config = dict(
    model='sound classifier',
    dataset='simulated modem signals in the audio band',
    train_examples=78125,
    noise_aug=0.002,
    time_shift_ms=100,
    input='waveform_16khz',
    targets=['symbol rate', 'carrier'],
    num_classes=[5, 4],
    arch='transformer',
    norm='layernorm',
    norm_position='pre',
    activation='gelu_tanh',
    mlp_ratio=4,
    head_dim=48,
    fused_qkv=True,
    bias='all',
    qk_norm=False,
    parallel_block=False,
    dropout=0.1,
    inner_norm=False,
    wave_strides=[5, 4, 4, 2],
    subsampling=1,
    layers=16,
    width=256,
    positions='rope',
    pooling='mean',
    loss='cross_entropy',
    init='xavier_uniform',
    residual_init='zero_last',
    optimizer='muon',
    muon_scale='spectral',
    lr=0.033,
    momentum=0.85,
    nesterov=True,
    orthogonalizer='newton_schulz_5',
    adamw_lr_other_params=0.0025,
    grad_clip=3.0,
    steps=6500,
    batch_size=128,
    epochs=10.6,
    lr_schedule='cosine',
    final_lr_fraction=0,
    warmup_steps=190,
    weight_decay=0.05,
    adamw_weight_decay_other_params=0.05,
)
Rows from block 6, named by matrix and row number. Rows with one number belong to one attention dimension. Each number is 500 + 25 x the weight over its row's rms, rounded and kept within 0 to 999. All counts start at 0. Numbers have three digits each. After the name is the row's rms in percent of the matrix's.
# v: attention query, key and value (stacked) (model.blocks.6.attn.qkv.weight, 720x256, the v third), inputs 0-127
# proj: attention output (model.blocks.6.attn.proj.weight, 256x240, transposed), outputs 0-127
v.187 097:495497533481499458522450514514522521430515491552515497527532482485507491543450488503518480467508535524542468546495486497465527491529520533485505508513493526531481477527474500505492503485507507501523510516511482519503483519509512520472503481519518486492504458459478506495489481492539544489475506478521441507456553544491515469474492533518548471476536491526535470513500534472522514492443
v.188 087:471487523493551533491475498507552522494510508486488516459450496479500514473492513479530528552478533477543536500493509482478510481513502458501515507468474514471572494520478500555486543468480503505509503467487472533523549489498485504531516510517521467490535483491475494492492485478494478468497498506499478515500461497456518474479475477517460501514495500512506516492508499525481569523490
v.189 092:521468513509503494522481485516488544506504525505531492499515505481457514494491477484514469495495568540445503467512498516482501478494535531509511520489511515481540489527495473516463507500462502518533521499524527520462506505461473479510521461517510490488527437486481499536488495555553512511533523532522473529459503450508495483531500440517492511491485482496482485497505549462560561527453
v.190 087:514511524530496545523477503543537501418493518466542505496523518476463522513517503544528446496500515530505500493498470480493516519516502526498525510476495485512544491472466464519476533502478512512516483489535527453487493520531516482513450474524524488516551459517504531486521502513494511511517524531537505504468526465477505493496461466473511498504494458491515470488516522479503509492468
v.191 094:499499466493517518482485497546473443528508501521509498510478500489505492492464483470511557529489464535497520498494493490468476517526481516438475534501494480544466504470498490485487453503544501523535508531484456498505495487503491542496500546445511474517508532500489462511491501490487487503512459495493473516489459493496495485538511483525501497462541496499470505529520489532506517514508
v.192 127:478466501507541527513468463495505527437528501506495503533451518481460480489538501471499474504503544501524486504501547485515510488480507515504494470470486510488517512497506467458552474487493468475489486540522533504505543524461496470518509508488475492516492492524500515469468517521471500493469565494494500493551513495492497504468522506527474520520476506471490516481464512463530510476520
v.193 150:505538513530493457486507500508513536514472523504492487490511516481537515443540551456509537522510491518521569483481524513425482494504495476473501519489557477530499507497467499506484487503527496485491516478461576512537564501442496483469517492502479480486486488496500519506483519484512495519536502507485477547493480452476520518454472527466525502517538525492507538540494514487550521491510
v.194 135:524492472523504488485506501518512477539507491500439513533523507527492505493533509520473449537468481499481513501503462503498449495500514505517502482501504529507487497512523552522464493531514494500530469500502492449506565479522518521507495475469521517569495448558508505515472505493480502505461496458496503516494446513505510476540443503489464501491482493493546458535492498453539511512508
v.195 125:514460489509478480434490468497488506524506467504520460463517469475503473480474487560471527495499516517503475526505473519564456486513442442537519531529524491475482491511523509526528518519507518518532527499491538519480490490491464511507492496479491484480467518536480493543506465464496505520442496438523476510492496524518472488522480515512502481531489492521544470477539516538512545507496
v.196 134:477514520498476500489489520515513505507470523515450487516473491515491543489469466543524545516498521508519480522514489498485472491477503522532483495502513441521494491505497468467470484475510508493525525495514518520499486488462477482556499496543497428487478485480515458496542492499453524534497515566466481534485507466496480515509510500491486519457507520488479457499480507466528523527476
v.197 132:473537525480485532526520512494524461491539515536481490522486483511498456528506516510481485523461466514520485515541480474516481489494471491511500480461465471534501487479514489510485463510530514495495501512513511516466491483510519541508523459529507457501501471458524513507523506487496536489461479481521537514492548560483477510504498466536477520502521508507508457468476497482478512507486
v.198 133:511500503542544473495498523526501497510520511485494502470502495467479491489491490510480508506520489549546509500460508497457446458501436473520496469513495470445464509510527445519530495495498490496517486487479527482523514468477487464489495537500532518516477478477482495513467539492472516553529527488512507488523523477496556486464548492488498480520528556498510516536526525486473486507435
v.199 170:466476459497451523510487524516475501461516489485508514540522485532445545517499518506484465485483487484472483549484499487488521511443507521493505498477515514531504500495518507507497477503516531502501467481512494482539506494523506439524486507543475537512502468517461468468543489487491525531486502532477537501503518559483533489518485537517498486479526488494534490523507520494437558468520
v.200 166:507519479526516526534477522520546481481495525519520503538463485527471533502514462470534416508497484477540462497493467517511448493467513491496514504511502489516467461549516511491497501500501466487515481498525456492547502518537482495491513459519545506530475502485486495521457503509513511479465479479551559458484484534527516486518501481559495492462480554501474490518506509504435522511510
v.201 157:506480461509503514434517476485502494519485493530526526487492490456548515532520508484535456513500496472569463569474509510545456504483493503482467501492526465549491521467500507497509488496534500494456500483500501526553535482454467457471516505511489477492480496523484529485491493481493499482495490497514475474531520513508512508499444500503526486494529538521491464534516502443534496515519
v.202 156:509494485503491492523508462512523485527494497526463488480483526473542481488518519514484558481501475541499495492496492459505550515503449537451514503530519525501509476470463575513522509535507505485486520510483552483471476489510490570473489478463502417525453517502499538504522541475506500500484491470545473490537496524481477538482482510530481493527530483503485540493496485485478532485527
v.203 126:499469528524494510498505479488468505520544471526509483468529502489529467554536471504481487483491540520507509506495478502533536515511498519520492484548476535514517483519530528563494514484517518518484489473481497497478462521523487508489462461455508488500486519505492538489520514500474500498512530495503503495545523524504507483501518498479482494525504495548517505516529481509475472478536
v.204 154:470504493467459489506475496464501489453526495503516541491522493497517503523483516473462484492494478471493524531473524460522478512543480566516526502489473492505543503483481483442496503519519523510461466457464535490521493495476480481502523496500470465492502454474488487467490515497451502522496496500531491475541512528470517514507513478540536488508551518476451549496496498442485520492473
v.205 136:521453497536538461464508544531514501442516490536508495477540521446555475499475450524504518518543511526532494448480523499481483488518494525472469493521539503517493503469485475487513496523525510516464500499534487524501459533476509501451477484520510458525477504453510494551483535535473540461501508504517527483531540488546522526511513485486481541509513527498469475480531532490519512510484
v.206 181:478474482478480488505473514503536506454514492490450492501475508506514470534520491543485429455540491481505474546485528513528455464504473544522488492552463485533532535447510495472503442544531493460473486538523499487508522523508472497527508519504476507515508498507499475488520477482491535504460531511507511483522518529496562541528499496492465489458540499499482485517485493490493525488491
v.207 128:494523570474534511523501499478506491489518497503503476539510460527497481548469517451526529412526504501470510474498496516469518461554513530479516512470480540489499518488486513529434488509517474529509453470462473490484543526522481518516450494503485481492519465491525495499486511556515473503532478509472464530516510487497498480505506522507481489496523498500487532493469450500546506482518
v.208 142:483468542511483537566510485533533499492465522540482467529521486514503506517452489531495438499505500483511501500493482502486478537510481500545509513501508518476479473510531542533520492484521535499490519501521486449497507517482504549479483496509500445498487519484484500501473503513515506457520490491530499500448518542515543480520536471527468497488533512495518479541508495490511519538465
v.209 142:500506519520533522472518499478500496543472486501474515462499494487484506466465489529497559446516554487512489463529515498495524513527487482497501512512515502488521501477521472501523533474547539500533506487514538505507471493437489515538525546534483501485510471515505554507473565489470561498504518480475461480516499463510467507483519479505517523509498475482484498496505476454500513531466
proj.187 103:515533460508507547447565496510497507602513502452509503481469491506489498485489512504483542522532478473454501471518538511533468508480491479498515496475504467460492498499489485475503502523500486495472512445469503486518514479488544500532529501488478506497488528496514471495496506529436458515525488564504550492535447446506548502539519451478477509513479510501459512515511489513508477505521
proj.188 090:515576481492445446535512500504455479503502498492513459532529515514506467527508510488486477464536480508482466483527488530533489494492498541510483507535533498505474504496507476483506448545484522526515494528515510499470438472527506495472489476473477525539486488500534528549547495543490501544507505521491526472497540489560482511491533531472531498523515499491500472496478501473521435497484
proj.189 100:484563487479515520491495510494496500492525490511462485530481489498518484530472520476490537494537466451545488536495520475511527526503463477513491463493493492496468496495502520492512497469518491459455505514495486486528519498537530530508482557486486514505497552498511478472528512468442497496473484508501558497516491530506514530466527539476498500530503532499527534501518488537446429455535
proj.190 094:469515458491517466486481489497432516554527504518494478529485499503523485515480470462477528510517495474486493500504553508485522491514507503539465487516475489467450484517518527475515441464513473495497540525485470554535508497502504535506522533496511531504476525492489478500487523495512483484483487503491531503512469532525524520488528512548465502513508533525498546527498504504500471472495
proj.191 102:512484529497480481523495478459506517497485479499486500484492492514509521501516511527498452491479530490501494469476491496555516478495493450542545467512494520449515498511531509526499549490475509474483475468524556513505490489480511454509501482549487509473485506499532524505517486513518530496465538476522532506504523517499485506491475531476495535523472498495535508451472497485501501497534
proj.192 125:460476510507471453478502530515496472556508508470468504493522537543529502507480495517501497525497484464454511495509501475505509512536493511533505537531498477477485490469521503561519527511504515518534551476474487474497469485524500506472482483540533497495502508508474531511535477501519500516528466524513441461475518520539514547534486472484508465504478505483514468505493517493485499519513
proj.193 160:521486491510496542557486490537501458471532497513516514492497515497503474532500475510520499498504503455434447506482433517515523475477541487488495487508451503475483490495496472462495526496469502526525460502530401498490462541537505482503498470479536518508514521511467478512530457513487456494497517538519480488493532501471488490561485464527524498500459489538521490520526452501495511499496
proj.194 144:510507519480508525564458535497513489467483499519530529503500484491502496519476467489509537492513507511470508487493511507486556483480506475494545469527536476565508460480492442455536510469467487516497507458521523571494478505477508486507479504526505478492491508463509516470505479506532499469497487533541470490478548458449453536538505486531520484482476452534501527474528542513489500484476
proj.195 127:492553502457474490539506526495517499489485496517468524551476522531485519504498477449484480444525469477531520496507528477493511519521526509471478454543454500531505505537479516477487501506515522472462496522506498511468504474538502475491515500508489507542547473462568493493480497501499525503519513529488534459506476492494524486472516518497494532495519497468488514499494521450461466528491
proj.196 132:481501507488512486537459496500513481501553468506495511460514516472538470482499538512500499469516481507522512537503542486508525526543500486495493513537491534504513541486514524553485538517489504474511466542486509484477517475522529461457482535474517548549516506477536462515466535487550482473498495452486514456492477541528476503456497532505525482472488497496540555474492511525479503480499
proj.197 135:515479485553502460477466522489475538478469496445521504469525486489524524472483497514516503512511501496487500521452519490504494505506507508472507537527518490418491474501490533519515532503511481510497447502486499525536518518475467430500486541503475501524505491520505466503483491495474483487553510515484436514510455448541483479468530541507514522518511538493471560510491515500506525487522
proj.198 129:514524445506475508544494487503539524525497498523513494471481529531545485506501512509497470464490496442462467559508506492510547538516523500528491509493485499505503498501482551478497496498528493504488531586512488507453480520526496517511517465481484513512521531520498516503517463487515508464467479485477519481502483524516511515507466525504498489504468480499493461431480507541511502519573
proj.199 160:543505522525532484483496479487523496536506508539479494509484524473554457443520486496512604496532494533539522449515512514501479507522496487496508496514468467516519481509460493517488503519504468507514493502494502503479519507471494521510537495410486510492509528521524471529455508511545497504491534489521473504538483474502486464481494488475449512522501488507487518468477510542527456521454
proj.200 158:526491516496495480489524476485492525535493503480485502477509515471540495524496508546481569494481570526515527500534520500510510494510504482481494486501484499493530532467500467506507504501488520509476505539517524507472508501444496507481487545470461491479500493500523483501545482495480482505487498482443499530487508459515484511515491483444470532517516490512517512467515495492538493519503
proj.201 149:523517519463501496536469499507496485473513507483493487521476538540480517462528484522477512501512484514459570458499482496471481501535505491487514498501444518467492475537488480536533485534448496512563517508477533505456478503518546524525505495472502502477479487489534504519533483505499508509463511517513480530522506501508494498461486476498504513507479450490506545515505505508469473532507
proj.202 153:495502492484470479493506540487476508498489472481516491546527488517439547502464487499499421477508520489443500480496507512503457456458546442547489514484466498509510504532534473489502470490467545482519511475542462517516492506521522476494499495517493532470519501507506520491480453503502478500529560532462522534500531493487515468519533511475548498484502497510517470474523513489495468540470
proj.203 125:470537490510544500482508521525528516478460520509474512533478463496484517489483485477519495514540455529503514452495515491458456473498450498466520479450528458480495502493489524496514493525519474524516530502494485499510541493468486492553512518556488532488502458525460471546489517486519475501489490504496477495496497466501485491495523542525534526480520495477514481485494531453490482534499
proj.204 141:521539484513529503522510520498505545541477498483490468500496510478502507468535521538527484511496495474503490478511485532505526521484493464471489533514509493434445505459496510551465462496476471492509512544518463501477478512536467527500497534477499509480518529517529496518541477500518504496518526518479518530441515491536495513474499513468471504513494517484546485476536519509464498526527
proj.205 125:461542519445460523529523484505467517504503514458547466516468479549425491516491544471464453500482489464481508523504480499547523515507521447513502503510512504471507488510529516488511491475470475483533529502475493489475529509545513466496512522490514538522456468519478493437520485493551486502523510520483471551491486538484464488491480493528488494471502513501547501500485475482497462458490
proj.206 167:512520494544523530488477483494467505530471480475536504507547512496515530432497484487493547533487482501505533486535518514485522520512473452499524497501491481444463469523514543572517518497483515519521473511495462504480479489504528496456508480475505483490511539490532506508493519483533482528528477452528489521477465507512466493459505533497483512531490497501505485452517499504487472500564
proj.207 131:498511499603508515511526465494466476510482503509480545474480508487517499472521478511494545565459517512499511503497454493483470519480477506474490480513498467480488483496484478495518501441462488481474489496507493505520495503420493495542491517508520490490502537521460537476523489520481473535507507484510520487454489482498503531503491477481522522507466516531526492520523496505516515497467
proj.208 141:499529453503479467476507483457466483518516461472490538497483466483503516530517517497475516488496519507465469490518502501497548473489514490478534512503520467548516526520489485501502469509486496473502511477484499535481496489519495456476499522489509496506512494506516507477514467479526491562481532523446499503498476497503501481453516517483533486503466516488492489470516508465484482480500
proj.209 137:495513502416441475503524461506517527485546479478530457489491531502486516559539531474470443515494499493487497532472488490523489527547519504530506489512495504518463489511482500512496469491487507485460518511485492511504501480568536535469459507498528502521460523488551502498519487515489491502490481531473561472503481514495550514482500512497493474496496551480530479516486518531510498485531